config = dict(
    hop_length=160,
    num_classes=[38, 3],
    norm='groupnorm',
)
Rows from block 7 of a small sound classifier, named by matrix and row number. Each number is 128 + 24 x the weight over its row's rms, rounded and kept within 0 to 255. All counts start at 0. Numbers have three digits each. After the name is the row's rms in percent of the matrix's.
After each channel's rows are labels from the 100 clips, of 14848, where the channel reaches its highest value: "top examples" is what is common among them. Only what is clearly more common there than usual is listed. The data: synthesised sound scenes: up to three everyday sounds over a background. In brackets: how many of the 100.
# c30: last pointwise conv (model.blocks.7.c3.0.weight, 320x320x1, standardized in use), inputs 0-106

c30.146 089:123124082077127130112127178113123159128167127127105117135133098105128074151129093116126145103094111127127154137122138133128138133123141131137127139126074129159137131118127130133141130173118082143132070140121109111149134150151126073143140133130126137108127187118131131174126128115118116085106123126110165173122130172169164
top examples: door slam (45); first sound: door slam (26)

c30.93 099:136137150116095088112138129174065129084148165141130132141145172159123110184127111089121076113127134123146107114152119185120143175166148086094118109064169111129137185098119162141110106127063083114187121157170119138132147132131122119143115159129094168097104088211123117089091130138127121125130163150105151148112109130169163
top examples: bird chirping (47); first sound: bird chirping (43); glass breaking (34); first sound: glass breaking (31)

c30.241 102:148102110157134132133122163133136132088134113134192082134154107128065124117087191148111178183130155120079135188139123114142148117093179126162131161159158120171135152147108156103135130173127182099123119133091081161146130124105123122128132147128137112141100121088125081130149126134124129114113133135129128161092102165140147
top examples: number of sounds: 3 (81); speech (68); first sound: speech (67); frog croaking (29)

c30.267 109:124145129097126107172132149131131128091155131126118103128063179122157123175175122092114061135089107136160133105190127128129124115151139109095129130101119123112146132087127113156088126133044079066161149129123163143090074109135152136174100110132123187124124101155101118099105114138182133109146147144130136140130117112141138
top examples: door slam (86); first sound: door slam (86); number of sounds: 3 (60)

c30.254 103:105130140126127057134146163093115115141141144089078143127100133129098136138151166103131082141120122127128127106133124128147123131177080161117104083110097128129118109076133121098106126126094087181136194096128143193148117125137153136092135091165121171129121083150123099118105130158175122128138125132130134110151133116125138
top examples: bird chirping (82); first sound: bird chirping (82)

c30.45 103:093056149108138053179120127121107128149195127089131154059137103120129137180104077144130130112116128104131177139123109118160137131129077148091132183127101160122116128117099122133138104127141122157097111128127116120175116127101146105111159130116112120102125113113128095128122142139115134145148138134129128084157166121068098
top examples: number of sounds: 3 (81); bird chirping (48); first sound: bird chirping (48); first sound: hammering (34)

c30.169 103:171118147137079197175126057146129062059119132172142113149124157133092134137124146141088160135139099108145076118168095142121152090129164127152172094164163132084140106140105129157104135122105155067095071131152070143089113104104137141155150128123154142120078130117115128147094098128160146145153135129159112133131135129139113
top examples: footsteps (98); first sound: footsteps (98); number of sounds: 3 (78)

c30.316 102:120142108096121089112121141126104137128155154112078129150146128148103035128125113100156126121115114112115160122152107090122126111130161109148109120136146086182149128088132132075139114152120145113128062131114108154132127171151149137120124090137106131133135136119124127162162170132120132119113146174132127152135151128117081
top examples: thunder (54); first sound: thunder (54); door slam (48); first sound: door slam (46)

c30.301 101:113126077071126157178122153033164128121174065134092120157103130050122139167136140140125148157148084123154126162122171122133137109130120176109146122110105135147118074146123101131109133135044152133055166125092126152162134131120174147160135134131132148121097129113124106113124110143175117107137127131135137151096083128134151
top examples: car horn (29); spray hiss (29); first sound: spray hiss (29); first sound: car horn (26)

c30.217 103:164113140098144131104075139151131132127132144136123130104133117116128174097173088104127161129106099126100129129106124158146112102100107135096159147154124129082126130169122125137173113125158164127116118152096130024128135121099069128130170152084148094137131129118142126124120093131137179146136181159130116095127110107110080
top examples: water drop (81); first sound: water drop (81); number of sounds: 3 (63)

c30.141 104:165127117109091119142068106118185114123076131140121146144124044110069162146155186161150132108102082125125106133120128128157128091138132131128168117135131104150092106167106111119125126062084148110077184126062127127159137132118154120120167115136145099140108138114138113148132113149136136134122132142138131129131114155123136
top examples: footsteps (62); first sound: footsteps (62); melody (32); first sound: melody (27)

c30.213 101:129132151124129130118106140146104134153121091126114098135107098142166117125110085108158130156101171133140150137088121127124133140094132136083125146085130154098074171107139080165175138126150104193116094151050176060143089134127115076117118134091130127112163124128126133118131108131133156143140143146144129095104103128119129
top examples: water drop (100); first sound: water drop (100); number of sounds: 3 (65)

c30.126 101:122173107129117123161101153107178098128135136119127135156153083100087163166155169156148044185081127093133122146085130121145151124157178145128138129114106080162041124129120130136141123154123137133092170150117132159154096096108154122140157096145131114138131153111123146173170137136129105099105141153135114138145148170124133
top examples: thunder (79); first sound: thunder (79)

c30.73 104:150120120134152197136134142119130133127109084136151063151116167119134115130123133079115151149188129150185090126130113120096131179151153147140110088057129125085145140150107154171114139157053141107135157126121101150084101099147109132142108123130142125152076120131144108054107076135149137121134135134143128101086104095113128
top examples: footsteps (94); first sound: footsteps (94); number of sounds: 3 (86)

c30.27 106:137139118116135122138110032132119068160132126137117178124128097118101170106160125163157156063118100118094128099183097097145129039092107153106153148145129108122150084129112135092143128139148139135104131054118129126144143136129147179079181110129127137103121115113109120121113122129130115126123128127165144159132149141137128
top examples: zipper (85); first sound: zipper (85)

c30.256 104:152131123104068129136108109180153090142059125210141142120099075158064176107114151135191111126113118137168043101129117125101172104135170056122141111051126092127063105110108121183163133100115152082133172122125128109124071118128142129141153119163132128135146129123120132104130129127124126136134137153141147119128131121119125
top examples: water drop (55); first sound: water drop (54); knocking (30); first sound: knocking (27)

c30.66 105:121151154147105128175162102101124130111126147132144160156102130160113149122130205137163117115121164131203088044113128133050169108150158118168119079127132151118146127105129184183066121159125068124125151080149074172095134178139151078121162118128124134120087127119116112160119132155188127122154141125138131141151129120123132
top examples: number of sounds: 3 (74); whistle (41); first sound: whistle (36); beeping (31)

c30.228 106:107052069160162101095107128127102127109176120119137137199167132108081139093120093155120167149125125079065137188164106059155120136093135125126121139137095063130133094137111135095130126135118195134093118114085130182202137089122095178127139148128095091135120133119122132136168130155129104107115116128125129161113143181147131
top examples: zipper (69); first sound: zipper (69)

c30.62 103:101139182093109135162134147153123145124133105138132148131102128210187162099077170102128110160100116137128110156104172080127177101091087140154109150138127191122125118132155117170144185127170106171083094091094156148172137188140137090153137130138167149110137150113131127146128125128134141164147133123160137120132129127125128
top examples: water drop (85); first sound: water drop (85); number of sounds: 3 (77)

c30.245 106:140026093163127094114089136129110090129159131113148140164137108128011182081103140145127136120133116149116129141157143104131157122132125155114124124141114113122118109128133146130155124089128156124114143115122105125120151128130081148092154130147111136047129143109085116149152149136188118136154128105128114128128120134137142
top examples: zipper (97); first sound: zipper (97)

c30.255 095:160130077088169122131121134102133164134154129110116130106126078111125109150126109119081126113121106125128144116115120125124123109167072147128127137134103121120110134119116125124120127113140097161097121120069113121174129113128128114109133060121145120133115126099141077139106087139148123109128135149127128119137140127123126
top examples: number of sounds: 1 (91)

c30.143 105:128137094161126160123080105129124098126110121111124118101134099130100108148137135131125147139133138102142125116167079111127135123147117149128153117131104097153130144102093125131159093146114154095107129134125094134106126085116145141116092108178144120131131160123123152143114092143163127072112140152110105125143156132122106
top examples: number of sounds: 1 (96)

c30.218 102:131131115063130166081121116161144104125128138128116130139125095142101097157156105126126128167129131067155094173158130144108101101158144157123153127103123064158122128143123116149132097105109147108099114176113128069146141128103151134152113137142152129141115144083151126144130104130154150118126149160128082130101136126117122
top examples: footsteps (87); first sound: footsteps (87); number of sounds: 3 (86)

c30.131 109:155156122114146125136060132090140138124058112152149122133133102109122125144153130123148110112073126127164100132134111116126134129140159105094147120118141101132074139122100126141156123057119138073116129130122110128127090061120154153103126070136138100168121186117127148189140095143137138116129138155120149149156141203161141
top examples: thunder (59); first sound: thunder (59); phone ringing (33); first sound: phone ringing (33)

c30.229 103:093136169153129145116101128049155125116115119134115084105078132123133066145090124142142183142098165125170108130110049131151130073133144129084132136111117140118140135096125096148112110103051106082138100138100163156114063119119125107208129174132136135138153141118096148139143131142128136112124140159143121133129093143123138
top examples: footsteps (86); first sound: footsteps (85); number of sounds: 3 (80)

c30.290 094:131116126135123097113079097130102104110143131130122114128138084142132147123103043109086134090108123113112127125076096132153150145090130126103113153130121165074108138128122145166143124124151117138145092142112080051137113115118105128094127132115121110119125125122129127150127126126156137154147177139130131145195213153131115
top examples: water drop (97); first sound: water drop (97)

c30.194 105:165104133083132151127101121118153132089133114153129122103119119125152073143114119145026162071132109128145126165117124136066116121136113082129133119116146166135120128179118117132075183108100099085137063138111119103154149121125097112160117143131133121177121126096158073132120108130134136137136135130127117121129110103131125
top examples: footsteps (100); first sound: footsteps (100); number of sounds: 3 (64)

c30.85 103:109121152111124125100096142131132115117107105124117129158134144153171122082112156090128067134097128092098133175132124121068144144125184121136120094127136115130136162117136134138104105130129104126132115136111116148151135137126126120099056108170141094171110134128129110159168133141182129123143130185130052097089145128119117
top examples: thunder (72); first sound: thunder (72); explosion (26)

c30.0 100:128063104083192123127072145128126113118129165070107172085149124129125166131159097099082140117148104110130122126173119122149088158141090134122093123149138106116162095145066157077117101126058133121121181078083142112143128078126131183143081122148114148112106135123118121145140153156150130141155130129143138126128118147133133
top examples: bird chirping (53); first sound: bird chirping (52); speech (35); first sound: speech (34)

c30.317 107:135157103111085115150128095142131119120129126130089130124095117142120115130098129114149075140042110090092123109141147120111146071139157128125126121126127087126069123037134075121143113124115137122130091142123128132131103127120147100112128076140129129122107113127116123129137122132175128123157127129148096130118137138139127
top examples: thunder (74); first sound: thunder (73)

c30.133 104:076127046166221160020107179121096168141118132076122123129115126119156108093124093096115157162133131142073136172137118127137073141084093152092107129129106070121179130130128134120106091135118102145109140136109173131133129129160043152181090128127144145129133118134123126121168135164134130114125152147118119149089097132139133
top examples: number of sounds: 1 (96); spray hiss (68); first sound: spray hiss (68)

c30.157 100:138131103130130143133103069133145123124053131120098129108124092128129118126128116131104112094115117104127123071143111127115119118132106126129146095135123136104130134112108150134078127124131090131133130105134106123100131127112119134110115071127128119125112142142133146150119126140190123116143146136112143131168187132138109
top examples: number of sounds: 1 (99)

c30.25 102:150096065122142113136157126140106130080160124109128128123064146130103081150131096112117132124100067138122135094171114132113137100126133037143164125137174108129137126124115123131113129132108126089130113125121142115103133140129090093149139113124091121137095130122111104127131149127159119122150114122141121166115150120144132
top examples: car horn (42); first sound: car horn (41); barking (34); first sound: barking (33)

c30.5 107:127108129157124060126132170149134129125145114137136126022084125132046168132130133148184139126140165131139137122130112084178126101137028148089130131103057088114145132092119126126167121127145116141133168061142149130118125134154120130147151169121112150120127087144123132052096132148168135134159166166138126104142113107106124
top examples: water drop (93); first sound: water drop (93); number of sounds: 3 (65)

c30.243 089:139118119128130129124134126130123142128140139122095113136131132128118129161137122127100126136123092124132144138107128142132161122140130125140132132141122122145124129105120143134120111130145124127146115129137129115132119132129137123130151148141143134116135198119127160187114114103117126092103116097114163149128131147149148
top examples: number of sounds: 3 (92)

c30.222 103:151128128124149072138106162160116134143144077120099155039060109136126161122127146147130081121118092139101131126137135114134134107127087148131143148133119130099058116105126088116145135105187088138112162105090194121138109120134118099116166078133104136113145118134121129138140120165158120129133130132162137119127132132128141
top examples: water drop (42); first sound: water drop (40); hammering (37); first sound: hammering (36)

c30.305 109:068160182170118151151109145128146104125137138094142102071082145125161066149142121127134185157120204135151134115132073139135125104138132170113131146124117185115163182034151100129106114167094046122122119157133176155082090152146110120181102154131160138121137085128110141075119108129136132109124151130121132132117080128128137
top examples: number of sounds: 1 (61); whoosh (57); first sound: whoosh (57); doorbell (37)

c30.110 096:092099160131044115171101114150142086037170135134137164116152129145104141124078163104151140128087167130124102084178120077157147121161154134151081134141134135111152125102091127131135122160115138097128104075091118128072131125120128114161126097147143154127097138111092114148135130144129138147152123115149126167112121142163144
top examples: zipper (75); first sound: zipper (74)

c30.252 095:167127068073126109123122162102102159133151124121097148128098108124142113138073065118114124051119070140107137125132131129129133108160079148126132126157102118087124097127135156120160155142100104167126096116107121101162134108135128130121127093113128125131134112127150113116117117127128089058136123138103143124149151124108101
top examples: number of sounds: 1 (99)

c30.144 099:120129111115127174145117128110151143107162118156130112157142127125168132120107126139098154100127047130144151124088145131114087125115120136135170131118127129113129102158107133168128169166128123184114096127100088098124129143121123126164186138128100137149124127103154098123117122125127118131138121109134151099141125129116126
top examples: footsteps (100); first sound: footsteps (99)

c30.299 101:122126138148138099105127123129102125123116135123097127101131145128128105126158086125109109140082153125131127142148090117126082107133082108113135115125106127084110121106162113102113120110098081103128091122124143148157089084143120143129091124138114120144149131124138154139124128152155129119128155143129180171155185196176173
top examples: bird chirping (32); first sound: bird chirping (31); doorbell (25)

c30.225 104:142125134136129099102117159128144112131096124140126120097114129136119134130169137112145083131062131091130139114131092109141130128129126121107142125123119095128116144090114101163166084081130115130125169117121126132119097117080142129125115103145149113134150152129116137154134124141185115124140128156120099115124127145122128
top examples: number of sounds: 1 (69)

c30.52 102:144035082128168100096140096130114112128099117138113126134135127116082181107123119159123182151128096121087125179171135136141115122096089127085135145129091062131145069148121122080122128063118186126127140124130133127214170136148128182107150173127122116127131110108127103117134143134128138127127163159150122126128188132110110
top examples: zipper (75); first sound: zipper (74); number of sounds: 3 (73)

c30.109 100:132128161103120127134073130120162121055114132094121128095121049120140144154097179158126143144094149130109125148099125129109165080128152123128123124132099150164127127123105147121115127140109085109106124138108122120158132159126152089146098133171150106140154141127124129156130117108102129116100134127108094126115115148131131
top examples: number of sounds: 3 (83); text has "car" (29)